From a checkpoint of a small audio captioner.
Data: trained on simulated sounds of rotating machines with and without faults, 39062 training examples, 53.7 epochs.
Rows from block 9 of the audio encoder, named by matrix and row number. Rows with one number belong to one channel. Each number is 128 + 24 x the weight over the matrix's rms, rounded and kept within 0 to 255. All counts start at 0.
# convs0: first width-5 conv, stride 2 (encoder.blocks.9.convs.0.weight, 288x192x5), inputs 182-191, a 5 kernel for each
# convs1: second width-5 conv (encoder.blocks.9.convs.1.weight, 288x288x5, transposed), outputs 196-209, a 5 kernel for each
convs0.61 [113 142 127 124 109 118 144 124 124 119 118 139 133 113 101 145 114  76 124 120 101  79  93  99  97 110 107 122 108 129 119  78  89 101 113 130 107 121 123 105 156 165 183 184 196 118 124 149 130 134]
convs1.61 [156 149 132 130 113  78 123 114 122  98 100 128 153 127 135 143 144 136 142 119 144 150 140 160 131 160 146 104 137 120  98 127 107 120  97 141 125 121 154 135 146 124 134 117 121 113 128 135 151 131 163 156 144 152 164 115 144 108 114 115 111 118 138 125 128  98 123 111 129 146]
convs0.62 [132 139 117 125 128 124 124 121 135 136 142 147 120 125 125  93 148 154 133 147 114 116 116 127 124 136 121 132 152 129  93  59  70  86  85 112 159 128 153 153 158 132 121 154 113 139 133 123 130 128]
convs1.62 [123 136 112 133 123 153 130 149 130 165 141 111 159 162 152 126 126 128 144 144 136 123 131 107 128 117 138 134 134 119 115 101 123 101 119 135 156 125 146 145 123 114 141 125 162 165 143 145 147 136 114 105 149 125 129  98  86 129 145 121  75 116 117 141 120 132 146 155 139 153]
convs0.63 [108  83  89 143 141 155 157 133 157 146 115 118 159 119 128 144 153 158 121 178 134 123 156 140 144 123 140 120 140 146 106 127  94 113 129 130 114 104 152 115 111 133 142 125 127 103 126 139 125 125]
convs1.63 [125 117 148 139 125 115  69 104 130 105 111 143  81 149 152 113 127 120  89 119 142 174 123 126 164 144 134 173 133 182 103 117 147 119  90 118 110 120 116 146 120 147 142  97 126 144 115 159 130 154  97  89 101  82  70 128 101 119 134 100 162 140 134 122 131  97  69  54 109 116]
convs0.64 [150 135 119 108 106 117 132 116 114 132 159 150 151 142 150 103 124 114 159 153 123 115  88  55 111 128 145 115 143 143 111 149 151 147 122 145 126 156 109 165 113 106 138 124 148 146 150 153 149 159]
convs1.64 [139 114 126 129 127 185 188 168 141 160 137 109  99 108 126 108 152 164 151 155  91 108 139 130 137 108  87  67 136 160 146  98 133 100  72 154 118  99 130 122 133 121 127 142 151  95 110 119 127 134 136 159 121 139 122 139 125 130 117 108 133 146 136 119 103 114 119 107 104 126]
convs0.65 [172 151 166 104 104 136 129 153 139 144 102  86  93  86 108 141 106 114 104 124 132 134 135 147 112  66 114 109 110 120 113 106 111 131 103 105 121  94  96 141 126 121 128 129 139 100  90 112 108  89]
convs1.65 [142 122 118 137 106 161 169 138 141 116 116 109  81  88 125 144 149 113 117 147 141 144 130 160 118 100 105 125 145 131 140 141 151 135 139 149 122  71 149 123 118 126  91 126 146 146 145 142 165 173 130 116 123 114 111 117 138 119 160 131 118  88 124 143 125  77 116 126 120 104]
convs0.66 [ 95 122 152 145 145 156 159 155 142 144 143 140 136 158 131 138 134 125 127 156 135 112 126 123 122 118 160 137 122 137 172 154 160 171 175 138 123 160 161 123 145 139 144 143 151 119  99 107 105 118]
convs1.66 [153 163 167 174 110 131 114 106 130 158 143 140 170 146  99 153 127 117 135 153 108 107 103 124 109 126 138 111 128  95 117 105  87 105 102 152 156 146 154  98 132 148 149 166 168  97 133 121 125  93 150 122 145 160 131 140 108 127 113 135 105  84 109 104 119 121 131 142 121 124]
convs0.67 [ 77  75 136 137 127 108 132 135 135 110 158 145 124 117 126 131 123  98 110  76 100 147 128 131 120 149 161 135 156 152 110 136 131 116 141 105 113 115 117  85 110 131 150 153 123 153 163 120 105 122]
convs1.67 [128 111  88  93 103 105 139 147 144 141 149 131 103  89 140 137 135 160 167 114 132 107 151 134 137 109  99 139  95 104 107 143 135 180 151 103 104 110 133 158 111  90 107 152  91 116 104 119  90 103 109  80 125  78 111 114 146 147 119  97 109  93 171  94  90 142 131 119 136 176]
convs0.68 [151 160 175 164 147 114 122 107 129 139 106  95  91  74 120 108 108 105 112 115 109 161 148 127 154  83 109  92 129  85 149 134 130 147 119 151 135 135 122 122 127 163 130 161 152 101 123 117 119 147]
convs1.68 [110 128 126 139 118 136 133 129 104 103 131 129 135 116 115 148 120 112 142 121 138 134 145  95  98 112  91  81 154 133 132 104 127 128 143 115 119  71  75 158  91 143 126 122 135 146 150 135 145 159 157 147 158 117 143  96 123 110 116 126 130 131 175 141 144 114 105 113  91  86]
convs0.69 [ 84 125 149  98 123 152 148 128 133 137 150 140 157 143 125 139 106  95 117 127 121 115  95 118 106 161 117 163 131 120 138 131 125 127 119 115 136 127 151 141 167 123 130 131 132  92  93 112 108 126]
convs1.69 [144 129 140 139 120 163 147 146 159 139 108 123 138 110  96 139  98 110 116 128 150 133 145 136 154 116 130 136 151 129 190 152 150 174 176 131 132 120  96 117 137 140 139 167 131 151 176 156 154 165 142  99 103 122 140 133  75 116 118 118 136 128 137 117  99 136 164 117 171 167]
convs0.70 [ 84  74 132 119 156 153 153 164 158 169 117 119 115 111 123 146 149 121 148 142  87 126 131 154 142 106 128 113 126 112 123 121 112 106 117  93 114 119  70  88 123 118 122 110 116 140 140 140 152 140]
convs1.70 [ 86 134 121 125  82 119 144 146 139 126 140 110 155 102 138 118 117 141 141  98 116 129 118 158 166 144 143 160 141 163 128 148 124 152 160 115 128 128 167 141 132 119 159 153 104 108 110 116 107 104 151 129 138 136 126  75  96 113  91 112  93  97 113  90  87  98 125  75 103 126]
convs0.71 [156 124 177 157 115 142 136 124 137 129 130 112 121 128 125 168  98 152 160 130 135 130  50 100 117 146  57 122 176 119 166 117 101 133 109 143 134 121 186 144 171 132 115 154 138 130  97 110 143 132]
convs1.71 [155 124 127 142 135 112 138  99 117 111 115 129 164 185 148 158 131 136 141 114 124 139  98  96 119 131 133 113  98 124 148 132 170 119 142 122 117 143 118 112 149 117 150 169 114 120 124  93 151 146 124 134 114 112 141 138 102 123 124 102 126 122 128 117  95 142 124 107  94 164]
convs0.72 [112 101 121 111 116 125 133 153 127 142 124 136 129 115 133 123 142 139 136 136 105 143 103 101  63 112 103 103 104  91 160 117 165 143 139 129 115 131 141 166 113 120 123 164 192 132 145 126 129 142]
convs1.72 [123 142 141 150 174 117 172 143 146 137 162 138 149 129 100 126 139 135 143 165 134 118 118 117  76 167  96  94 140 118 123 129 103 100 120 133 125  90  82  79 111 111 109 100 146 128 143 105 126 164 115 134 134 171 147 129 129 112 152  99 103 132 144 135 105 136 125 123 142 104]
convs0.73 [162 141 139 103 113 131 126 127 134 125 124 145 155 141 153 129 120 135 151 142 141 133 124 120 100 150 128 119 132 130 120 111 113 126 148 133 148 152 162 151 142 129 135 125 140  92 111 118 103 105]
convs1.73 [164 153 170 175 156 157 166 134 143 146 122 129 170 162 142 117  99 166 160 116 115 124 133 144 142 137 117 129 160 158 194 152 147 111 153 157 128 134 123 106 155 142 166 160 154 137 149  96 135 153 147 146 141 141 157 134 153 150 115 138 110  63  98 101 132 116 149 118 165 168]
convs0.74 [134 143 155 125 120  77 101  76 111 102 118 121 132 126 156 104  94  92 116 126 128 124  93  78 113 120  98 101 130 124 137 116 119 117  84 101 115 105 121 139 128 131 139 139 129 124 118 120 129 118]
convs1.74 [135 104 115 156 123 110 104 104 110 112 173 146 123 132 150 167 164 119 106  97 139 114 137 151  97 107 105 102 130  94 100  98  72 129 120 134 105 106 130 121  98 167 129 132  83 131 135 143 120 114 109 143 154 156 142 127  95 125 114 120 147 168 193 157 181 120 161 160 105 133]
convs0.75 [121 125  54  72 103 102 122 118 107 111 151 115 116 105 114 104 105 125 101 121 114 124  92 109 106 139 150 134 160 133 168 167 164 167 164 131 160 139 132 163 137 166 160 196 159 148 144 116 115 143]
convs1.75 [136 148 161 163 140 158 141 130 160 136 127 127 141 111 138 150 139 142 121  92 124 142 106  92 109 140 109 109 130 110 124 121 134 133 125  98 122  82  60  57 124 122 132 123 116 122 150 154 138 158 124 124 139 130 108 143 148 119 128 135 126 108 122 139  94  86 115  98  69 138]
convs0.76 [170 171 104  99 167 131 120 120 147 113 127 113 119 136 128 132 169 121 104 107 117  72 109 111 109 122 131 101 115 127 175 156 116 132 132 159 162 102 100 148 118 116 102 121 143 147 157 143 154 144]
convs1.76 [121 116 106 107  79  93 100 100 138 106 102  84 112 160 155  78 107 119 121 115  88 136 122 110 126 123 113 150 133 160 142 120 142 111 135 144 120 136 141  63 161 149 180 144 153 136 106 164 128 113  95  90 101 130 118 146 129 138 147 146 115 121 139 108 135 122 126 116 111 133]
convs0.77 [144 118 114 138 138 124 155 139 147 143 156 151 163 163 138 122  96  90 105 101 132 146 170 142 122 119 125 112 112 140 110 121 108 130 129 108 112 125  90  66  72 113  88  51 110 141 160 150 145 146]
convs1.77 [123 129 112 112 136 159 180 213 131 161  98  85 109 116 130 116 140 124 107 104 142 101  85 139 126 108 148 139 109 102 155  99 100 114 113 125 138 106  93 140 123 147 134 141 112 165 166 146 138 137 131 103 138 103 139 115 131 122 129 145 152 113 155 141 133 104 113  94 114  64]
convs0.78 [130 131 139  64  95  98 123 118 113 118 122 142 165 144 168 143 125 118 164 112 136 128 129 101 132 112 164 144 162 172 156 153 147 125 153 130 145 111 127 106 121 145 139 149 138 141 142 128 121 134]
convs1.78 [189 151 131 135 126 174 164 164 177 159 175 119 143 171 156 116 148 122 120 176 124  99 132 169 143 125 144 162 145 121 143 134 129 161 117 128  95 111  84 123 117  79  93 118 160  87 124  97 125 129 160 111 137 131 163 118  89 128 128 129 174 115 136 113 146 133  96  92  84 154]
convs0.79 [109 133 138 148 134 148 133 148 100 113 172  94 121 132 113 121 151 118 120 138 173  96 141 155 101 169  89 144 114 107 132 136  91 127 104 150 100 138 129 110 134 132 123  98 120 150 147 150 164 130]
convs1.79 [127 139 113  79 130 130 104 124 103 144 114 129 168 134 122 112  84 100 150 147  91 106  86 140 125 121 146 119 115 104 122  96  89 121 103 126 148 186 120 171 121 125 132 132 156  87 126  73  61 161  95  98  82 100 113 146 153  90 143 160 114  90  94 115 131 117 131 155 140  93]
convs0.80 [166 164 129 148 127 147 111 125 116 149 147 116 161 151 125 131 154  98 145 130 135 100 109  85 127  98 142 130 129 149 150 144 134 164 162 139 116 129  99 137 118  86 124 117 135 108  95 105 119 106]
convs1.80 [117 120 149 136 123  75  94 124 113 135 150 148 164 166 157 102  93 145 132 116 150 130 129 160 149 130 128 143 132 137 124 125 114 136 131  70 102 124  84  96 127 156 151 160 142 146 159 143 159 178  95  91  75  83 101 117 140 130 143 137 124 128 139 112 130 102 127 115 102 127]
convs0.81 [ 83 114 123  90 109 123 135 139 125 133 171 163 137 141 138 158 162 153 121 168 152 150 136 163 141  82 109 145  58 101 126 152 187 165 153 146  93 120 112 128 128 105 137 160 171 119 127 109 121 141]
convs1.81 [161 141 152 153 155 142 123 150 119 159 159 131 135 149 172 128 127 148 167 124 117 125  73  89  85 137 139 173 162 171 145 150 131 147 163 148 107 131 165 122 138 131 161 131 122 116 119 163 147 136 143 119 145 140 108 172 133 165 160 143 132  87 114 122 110 137 152 128 131 148]
convs0.82 [138 123 139 154 153 118 114 125 118 124 110 116 114 132 129 113 107 115 115 126 158 150 132 129 135 129 106 145 138 164 121 117 118 119 114 152 115 131 135 126 114 107 113 120 104  99 109  97 125 119]
convs1.82 [135 130 155 156 166 137 141 145 146 142 147 143 127 147 130 117  77 135 118  95 106  90  80  60  96 140 140 141 133 129 127 108 106 109 121 113 117 118 124 147 133 133 161 152 142 106 110 100  97 100 117 123 124 121 119 138 148 154 147 145 140 131 120 131 118 116 111 103 102 122]
convs0.83 [ 86 117 145 164 167 121 121 130 147 141 148 147 129 120 128 182 138 124 129 174 117 119 149 106 127 165 172 180 163 188 127 133 123 100 141 154 138 137 130 134 122 149 183 183 185 127 130 113  97 127]
convs1.83 [135 116 109 128  90  89 122 126 142 128 106 120 131  83 110 106 123 103  91 133 135 102 111 120 130 137 120 123  51  66  91 105 113 146 106  98 137 143 132 159 165 136  90 132 124 108 141 148 141 129 147 105 130 144 137 125 126 101  77 140 169 130 132 152 151 138 144 111 137 145]
convs0.84 [134 101 121 105 124 127 123 106 137 100 131 128 135  66 110 108 142 133 159 154 145  72 129  99 161 155 158 183  98 153 122  93  81  87 102  92 126  65 160  85 142 111 109 132 136 121 119 127  95 112]
convs1.84 [132 135 136  90 119 108 113 130 141 136 107 125 163 112  98 120 118 138 109 132 137 107  92 113 115 140 139  71 111 121 109 107 131 141 121  91  81 101  89 147 147 135 183 162 181 132 132 124 101 111 121  91 116 109 139 141 112 120 139 114 158 143 147 136 140 135 103  99 104 143]
convs0.85 [118 121  85 101 112 141 128 160 141 154 128 133 136 108 155 138 143 151 124 128 138 157 138 117 108 144 131 122 107  78 128 128 116 130 121 121 148 155 151 132 153 131 159 163 130 131 138 106 107 131]
convs1.85 [187 183 171 139 145 193 166 171 159 156 119 122 145 110  86 127 139 163 116 117 134 136 137 183 134 140 129 120 171 168 142 138 119  91 120 128 119 117 111  70 121 126 135 126 140 148 120 119 118 118 147 139 162 141 135 106 136 143 126 157  92 112 105 120 128 139 137 141 140 126]
convs0.86 [172 158 208 166 113 102 125 121 114 129 127 129 136 166 140 133  98 149 120 101  93 127 100 122 122 159 136 100 141  69 153 170 166 143 144 164 164 126 169 120 144 157 160 143 100 106 108 114 118  77]
convs1.86 [ 95 118 130  86 133 130 108 138 100 139 126 106  88 104 124 133 118 170 146  76 111 150 128  87 110 106 126 113 117  67 103 125 112 127  90  71  87 152 132 124  84 130 145 164  98  96  82 101  85  84  84 146 125 101 103 136 159 123 126 131 128 150 106 116  96 118 109  97  85 102]
convs0.87 [144 133 149 174 146 159 150 133 160 156 117 133 171 207 145 131 124 131 139 101 143  97 121 158 134 127  85  92 116 145 180 136 150 180 153 164  96  86 169 106 134 147  99 113 121 142 149 166 153 116]
convs1.87 [ 77 128 125  85 121 153 179 134 120 120 117 125 138 128 101 123 110 146 127 149 145 154 101  77 117 133 124 102 125  82 128 115 125 157 148 148 150 166 169 148 167 152 163 147 145 141 127  99 140 129 152 135 137 151 172 163 178 144 153 154 157 163 103 144 134 123 190 141 131 165]
convs0.88 [ 97 152 155 145 161 140 126 156 137 153 112 114 121 112  92 107 143 132 157 143 145 134 179 197 130 103 135 157 123 126 117 141 120 110 113 140 145 138 119 152 158 124 175 145 146 142 149 130 144 131]
convs1.88 [137 106 138 141 129 132 110  96  99  91 122 122 100  97  99 145 146 133 138 154 100  93 114 142  64 122 131 130  87  97  66  73  71 106  94 115  87  86 143 136 105 140 118 115 115 122 123 128 145 159 105 117 123 112 100 108  88  94 114  74  58 115 110  75  92 122 104  84 139  82]
convs0.89 [130 112 109 109 164 142 141 133 139 147 166 145 128 152 149  92 119 145 120 109 110 110  81 121 121 161 156 142 135 160 136 161 102 106 124 113 124 139 100  89 117 149 175 149 130 122 136 112 116 152]
convs1.89 [ 77 122 138 124 130 152 126 107 135  66 126  92 153 126 129  89 118 161  81  72 128 117 119 124 119 120 110 130 120 110 106 156 141 153 121 112 106 131 142 106 108 144 122 122 146 126 146 139 148 124 110  82  97  57 100 154 121 115 148 118  94  94  94  63 116 155  94 109  82 102]
convs0.90 [136 160 134 134 131 118 122 154 128 117 112 115 120 138 121 152 126 102 150 163 113 112 136 113 120 111 142 112 123 102 130 137 156 169 147  93 111 115 153 146  99 121 145 163 123 152 153 127 137 120]
convs1.90 [138 115 107 153  95 112 128 108 121 114 101 117 124 106  95  85 134 118 143 155 112 101 112 141 132 149 108 136 136 100 139 155 143 141 173 122  94 123 139 118 122 138 108  98 128  75 103 119  89  88 107 116 148  80 109 151 140 178 124 132 129 140 144 146 110 104 151  92 108 126]
convs0.91 [129 149 146 176 181 108 133 123 100 108 157 156  95 107 114  94  95 107 119 135 116 120 144 135 150 131  93 146  86  97 161 156 166 143 111 148 167 161 112 175 139 170 153 144 152 135 136 128 101 131]
convs1.91 [146 105 180 158 104 113 124 141 143  99 106 149 118 119 141 136 108 121 149 115 120  84  52  93  90 110 123 118  59 117 101 124  71 124  94  70 144 102 132 137 121 165 171 130 102 102 128 108  76  67 148 114  87 117  86 161 145 148 134 141 146 132 114 144 129  79 121 151 114 102]
convs0.92 [145 134 140 137 134  63 121  99 106  81 105 121  74  84 120 121  85 102 102 168  95 117  87 106 106 136 104 131 105 143 155 147 126 129 121 111 106  78  98 134 138 128 132 117 115 148 129 147 137 144]
convs1.92 [102 111 114 113 109 113 135 131 119 148 125  83  98 125  96 150 133 119 110 112 122 104  86 108 166 122  98  91 115 146 124 136 109 105 115 145 127 163 111 123 154 118 123 141 127  60 147  72 118 118 140  82 145 127 155 154 127 135 144 141 154 161 170 146 178 146 121 138 124 123]
convs0.93 [138 122 114  99 128 108  99 112  90  97 134 132 140 143 150 128 125 106 128 138  95 103  73 110  63 128 112 117 140 140 134 136 115 110 117  97  99 123 129 106 133 122 122 124 114 140 120 144 137 153]
convs1.93 [143 161 135 104 149 177 177 182 163 181 167 168 157 161 179 179 179 182 169 187 128 123 126 151 139  94 124 140 142 175 136 109 131 156 129  91  84 119 111  86 111 104  97 113  87 122 162 151 155 129 121 129 134 127 134 154 167 171 186 151 116 103 103  99 115  88 100 112  84  67]
convs0.94 [194 135 133 155 150 122 134 128 148 158 125 120 133 123 137 163 132 150 134 165 115 121 107 149 154 113 140 106 132 136  99  99  78  92  77 154 116 121 124 165 100 122 124 130 126 137 136 131 124 128]
convs1.94 [160 158 138 139 158 133 190 153 164 164  99 105  95 141  71 138 109 127 104 113 100 183 139 179 136 133 120 102 130 168 122 108  93 130 133 110 125 137 145 123 143  83 110  73 115 124 148 106 133 152  97  96  85  72  66 129 143 148 145 126  93 113  92  91 122  82 126  87  91 137]
convs0.95 [ 90 131 126  95 154 142 152 140 154 132 134 128 133 115 131 133 137 159 176 146 111 114 159 107 100 122 136 127 137 145  96 102  87 111  99 123 159 123 138 119 125 124 139 131 135 102 119 106 119 140]
convs1.95 [173 145 152 139 163 155 136 141 130 135 131 121 142 111 152  93 139 126 116 140 111 100 119 109  94 157 129 146 155 182 139 138 127 131 153 131 138 134 106 115 143 144 124 136 135 150 136 150 145 144 145 139 123 141 132 127 109 110 117 144 119 132 160 153 145 136 140  89 123 118]
convs0.96 [142 163 125 114 110 115 120 115 138 134 170 119 120 150 160 134 129 150 179 112 166 131  92 106 160 125 109 131 105 130 128 153 116 105 117 145  98  98 105  81 140 151 130 127 145 138 121 126 140 148]
convs1.96 [127  99  82  94 112 109  78 115 110 105  99 132 130 150 182 143 135  85 114  97  97 124 112 116 113 107 136 139 118 125 133 106 134 130 133 130 135  97 101  92 130 135 126 109 132 129 121 122 137 143 124 102  83 104  69 158 165 153 154 147 139 124 139 136 155  81 131 137 143 139]
convs0.97 [ 95 101 153 145 117 121 134 153 148 136 145 135 135 153 164 147 161  90 144 128 139 155 166 132 192 158 170 113 104 118 139 150 145 133 112 133 142 160 150 120 118 151 150 136 109 133 115 116 149 144]
convs1.97 [134 150 150 134 133 141 142 122 108 135 143 127 147 144 105 158 142 150 166 137 162 146 121 119 128 116 132 123 103 125 153 164 124 153 134 128 104 132 110 115 125 101 107 103 137  94 142 128 105 133 142 116 114 120 154 139 115 167 112 132  86 125 129 106 151 125 125  90 108 131]
convs0.98 [110 126 115 127 103 133 138 133 150 143 156 104 106 134 127 104  84 125 109 119 160 145 103 130 141 134  54  51  74 105 134 144 154 150 131 171 126 122 145 142 158 140 125 148 121 109 103 109 124 116]
convs1.98 [178 133 156 123 143 129 118 114 139 145 120 100 104 110 117 149 165 151 140 149 121 128 107 103 140 143 132 155 154 119 163 143 153 144 144  99  97 102 111  96 129 126 135 152 136 167 173 180 155 159 178 112 146 124 123 138 164 163 153 129 153 156 179 150 134 138 133 141 158 172]
convs0.99 [168 166 167 181 149 115 120 126 125  87 146 129 143 122 105 166 154 159 134 107  76 133 183 171 147 129 135  94 113  98 104 120 126 145  94 127 104  99 125  90 147 121 116 104  65 158 156 136 132 116]
convs1.99 [134 116 122 111 126 118 119 116 105 115 134 149 150 170 146 157 122 139 123 117 104 101 121 118 131 116  97 116 111 101 113 141 117 147 162 137 113 128 146 127 113  89 117 112  91 128 127 147 133 148 129  82 107 105 102 107 131 155 164 125 103 131 145 116 122 129 147 110 121 153]
convs0.100 [118 143 125 159 153 145 140 146 156 157 123 104 115  91  72  96 117 123 103 103 107  96 111  88  92 116  72 128 100 121 128  98 137 107 138 187 140 118 138 114 147 103 108 127 102 170 158 158 153 163]
convs1.100 [157 121 160 142 159 120 113  96  79 111 140 109 156 127 134 145 144 142 142 179 104 126 127 109  94  97 137 106 124 124 136 126 128 109 139 146 133 138 147 157 155 144 147 108 143 120 106 129  96 111 101 101 100  86  99 148 112 157 144 130  97 122 149 109  75 145  65 108 121 107]
convs0.101 [105 181 147  80  94 165 139 151 167 134 121 131 135 111 110 128 137 158 167 148 144 164 143 107  76 117 149 155 154 133 141 126 135 142 159 163 152 152 125 113 176 150 127 123 142 126 154 133  96  87]
convs1.101 [189 127 162 158 149 149 142 173 188 118 122 121 114 132  97 125 100 119 136 135  99 169 124 183 133 131 171 129 157 130 108 118 123 153 165 130 143 184 152 147 109 154 110 117  98 143 119 140 127 140  58 115  93  87 108 118 118 120  76  99  71 127  71  58  92  97  94  69 132  70]
convs0.102 [117 137 143 155 153 132 134 123 131 132  90  77  84 121 126 102  83 127 109 127 140 124  94 115 161 153 173 157 169 142  85  83  99  63  97 114 122 110  95 131 158 187 155 123 127 151 146 143 147 153]
convs1.102 [108 132 121 148 135 120 118 118  89 150 142 150 153 155 119 156 142 114 120 139 133 130 143 125 115 105  89  84 111  81  74 117 107 108 116  79 114 143 123 124 131 126 141  91 115 122 140 106 106 127 135 103 100 104 151 121 120 128 123 128 154 107 118 128 130 146 133 139 105 156]
convs0.103 [165 118 130 107 130 136 151 167 142 161 143 162 124 139 165 132 162 145 170  91 162 139 140  85 127 129 151 170 145 181 126 136 180 122 122 126 151 170 129 124 156 143 148 137 165 138 147 141 152 147]
convs1.103 [147  93 176 154 128 187 161 100 149  69 122 114 142  95 119  86  59  58  44  88 162 107 104 160 127  95 122 126  59 135  90  84  70  95 102 145 131 134 144 160 127 104  76  86 137 103 137 103 117 140 124 109 118  96  93 112 162 124  82  99 133 118 110 115 134 149  92 135 113 120]
convs0.104 [126 117 132 127 122 156 125 145 120 124 124 136 140 136 133 148 117 152 113 173 110  96 143 127 126 155 131 113 177 121 151 143 131 169 155 155 139 165 128 163 118 165 140 143 131 102 116 112 119 115]
convs1.104 [128 138 142  97 127 116  81 103 128 136 146 142 130 130 145 134 104 163 101 116 119 118 150 109  80 146 169 151 160 145  89 123 125 104 116  87  82 126 138  99 158 142 166 146 146 151 121 119 138 156 152 146 171 157 142 147 137 140 147 148 144 143 167 202 156 122 130 146 135 105]
convs0.105 [154 168 145 102  97 115 100 129 121 144 147 159 174 168 129 148 140 151 148 152 124 161 126 164 108 120 141 125 140 108 111 125 141 144 155 133 144 147 120 140 131 139 139 146 128 107 134 154 119 119]
convs1.105 [123 175 173 169 166 183 182 150 158 158 115 115 108 111 163 142 100 162 125 127 142  94 108  82 174 117 142 140 111 171 130 128 131 144 119 125 130 117 133 109 154 138 136 132 150 128 135 135 146 120 136 145 126 132 129 112 140 182 135 117 126 152 128 162 149 129 118  99 137 134]
convs0.106 [ 76  88  98  88 127 143 146 140 139 144 168 169 145 142 153 171 132 131 128 150 107 121 103 109 125 176 175 171 156 137 153 158 140 159 139 124 157 125 140  91 126 155 161 152 132 148 122 132 132 146]
convs1.106 [104 140 155 138  90 138 139 174 190 170 113 125 121 101  94 137 135  94 151 127 128  83 139 123 163 111 124 106  86 119 115 134  75  92  91 128 127 125 134 123 118 135  95 136 117 128 133 148 137 131 180 179 155 171 205  96 101 103 115 184 133 150 142 118 152 105 123 109 160 147]
convs0.107 [130 117 137 136 185 101 123 122 138 128 133 125  97 104 126 133 105 106 101 154 116 101  75 124 110 108 103 137 119  78 177 163 156 182 178 115 120 124 128 108 101  89 140 162 163 119 111  89 100 123]
convs1.107 [129 126 136 157 121 124 121 137 145  98 114 143 125 130 125 120 144 117 104 135 125 156 155 156 147 109 170 153 114 144 107 137 154  82 160 149 114 116 129 151 158 121 154 132 118 125  87 132 127 116 163 150 125 151 154 155 105 118 120 129 111 110 110 100 107 111 124 141 112 110]
convs0.108 [152 106 123 152 134 172 160 141 151 179 134 145 134 136 123 145 106  99 119 126 102 143 154 150  98  97 140 120 119  87 121 108 169 128 133 115 171  93  93 141 117 118 135 105 113 139 133 155 160 160]
convs1.108 [147 139 119 146 120 141 110 115 154 158 109 103 128 129 124 132 132 130 139 149 101 115 119 148 138 142  86 123 141 140 122 123 113 138 167 132 131 162 123  55 159 122 154 143 158 133 114 120 122 128 138  99 108 129 109 130 103 139 132 129 148 143  93 111  95 150 132 128 112 141]
convs0.109 [139 122 130 144 128 128 106 111 137 123 158 103 110 162 134 148  91 136 145  69 117 126 149  98 116 119 107  96 118 126 132 143 176 126 158 156 119 109 221 126 135 122 122 153 135 112 133 132 146 161]
convs1.109 [147 128  96  96 104 156 131  97 105  98  87  93 106 132 125 124 139 134 137 120 122 142 143 104 120 165 143 134 155 130 155 115 124 137 175 142 135 150 161 109 172 112 118 149 111  85 124  83 111 115  83 128  86 112  90  91 114 119  99 117  42  92  46  66  68 103 122 118 122 120]
convs0.110 [109 119 140  87  91 132 104 109 141 113 147 109 160 140 111 119 120 121  82 102 123  78 119 114 102 110 105 139 134 117  98  83  89  84  66 152 112 145 128  80 159 116 136 116 119 130 140 144 126 132]
convs1.110 [146 163  89 145 124 146 155 155 116 144 145 173 126 174 145 166 128 111  99 166 121 119 128 106 159 152 112 130 100 134  64  82  60  94  92 122 155 147  78 180 157 126 136 154 145 121 119 109 130 133 120  90 110 120 128  93 135 139  76 119 116 101  99 134 104 110 137 161 116 128]
convs0.111 [159 135 147 130 155 130 123 153 131 129 132 143 122 141 151 165 152 127 100 153 119 154 144 140 115 128  96 110  50  78 165 168 187 152 179 137 117 136  86 145 118 125 144 143 150 100  94 112 116 118]
convs1.111 [122 147 161 113 149 137 130 122 125 152  99 123 169 127 117 121 132 164 144 159 155 114  98 125  98 136 147 120 131  94 138 151 134 152 124 119  90 116 124 119 127 116 164 109 155 105 122 141 135 154 168 116 136 166 120 154 160 129 147 101 156 141 159 153 139 175 130 128 158 144]
convs0.112 [140 146 132 168 122 118 129 120 118 108 115 117 146 151  98  82 154 134  67 127 141  99 138 178 106 138  97 138 168 146 169 143  95 128 126 118 150 163 145 133 145 123 146 144 137 145 107 123 117  96]
convs1.112 [154 142 116 185 123 142 136 157 146 156 113 125 143 130 114 153 136 131 127 143 133 146 134 159 191 118 110 120 126 112 143 118 166 148 167 104 133 113 105 124 159 147 150 169 139 152 144  95 136 165 131 121 104 105 160  97 155 146 142 153  84 102 103 124 116 109 122 125 101 121]
convs0.113 [135 105 124 137 128 140 143 137 125 149 113 113 142 113 103 115 129 169 132 135 140 114 102 118  81 120 111 123 105  96 154 118 114 123 121  75  73 119  86 105 138 125 143 108 130 160 183 171 165 150]
convs1.113 [155 154 161 154 119 166 137 141 140 134 128 112 143 133  88 129 123 111 145 131 129 111 117 127  90 120 100  98 106 127 143 111 133 135 128 139 121 141 135 132 159 171 120 156 137 115 148 146 132 122 113 137 119 111 105 126 130 137 125 133 120 156 152 173 143 131 128 134 125 134]
convs0.114 [109 121 131 130 162 133 151 151 147 138 104 113 113 105 116 161 153 131 156 110 104 173 120 140 117 105  67 181  86 114  90  99  98  98  81 125 125 110 157 103 123 115 150 132 144 129 114 134 126 138]
convs1.114 [153 183 107 145 151 166 135  98 151 151 103 121 132 157 122 134 106  84 168 102  99 128 102 109 181 151 134 125 148 109 105 113 115  76 108 140 128 147 120 172 145 121 132 164 135  98 122  92  85 118 174 142 147 139 175 129 104 120 158 108 131 172 181 160 190 109 130 130 137 155]
convs0.115 [150 118 122 148 132 143 151 117 148 100 144 126 124 125 128 150 107 118 102 113 143 156  89 137 123 146 147 124 125  99  97 131 116 136 120 129  88 103 117  85 132 100 114 126 123 146 115 119 147 128]
convs1.115 [134 119 124 117 109 121 161 150 121 127 114  96 138  90  80 122  92  98 113 153  99 125 140 106 146 161 117  96 122 130 106  98 110 110 119 146 150 166 110 120  96 137 110 137 141 110 101 121 135 106 166 172 148 115 146 121 116 130 101 128 127 135 144  66 162 125 102 146  96 123]
convs0.116 [177 177 127 112 127  69  66  93 115 127 141 129 158  92 111 121 134 138 134 121 123 112 100 125 122 140 129 188 144 154  69 100  89  99  76 128 143 154 113 120 135 138 173 119 136  93 120 124 103 106]
convs1.116 [133 100 140 146 104 144 134 129 115 114 120 108 145 140 142 151 146 150 142 123 128 144 154 131 162 121 118 126 117 152 151 154 127 175 163 113 122 153 144 138 140 164 145 154 164 101 136 118 131 130 105 120 109 135 109 112  90 114 125 111  82 113 143 172 147 130  95 117 118 126]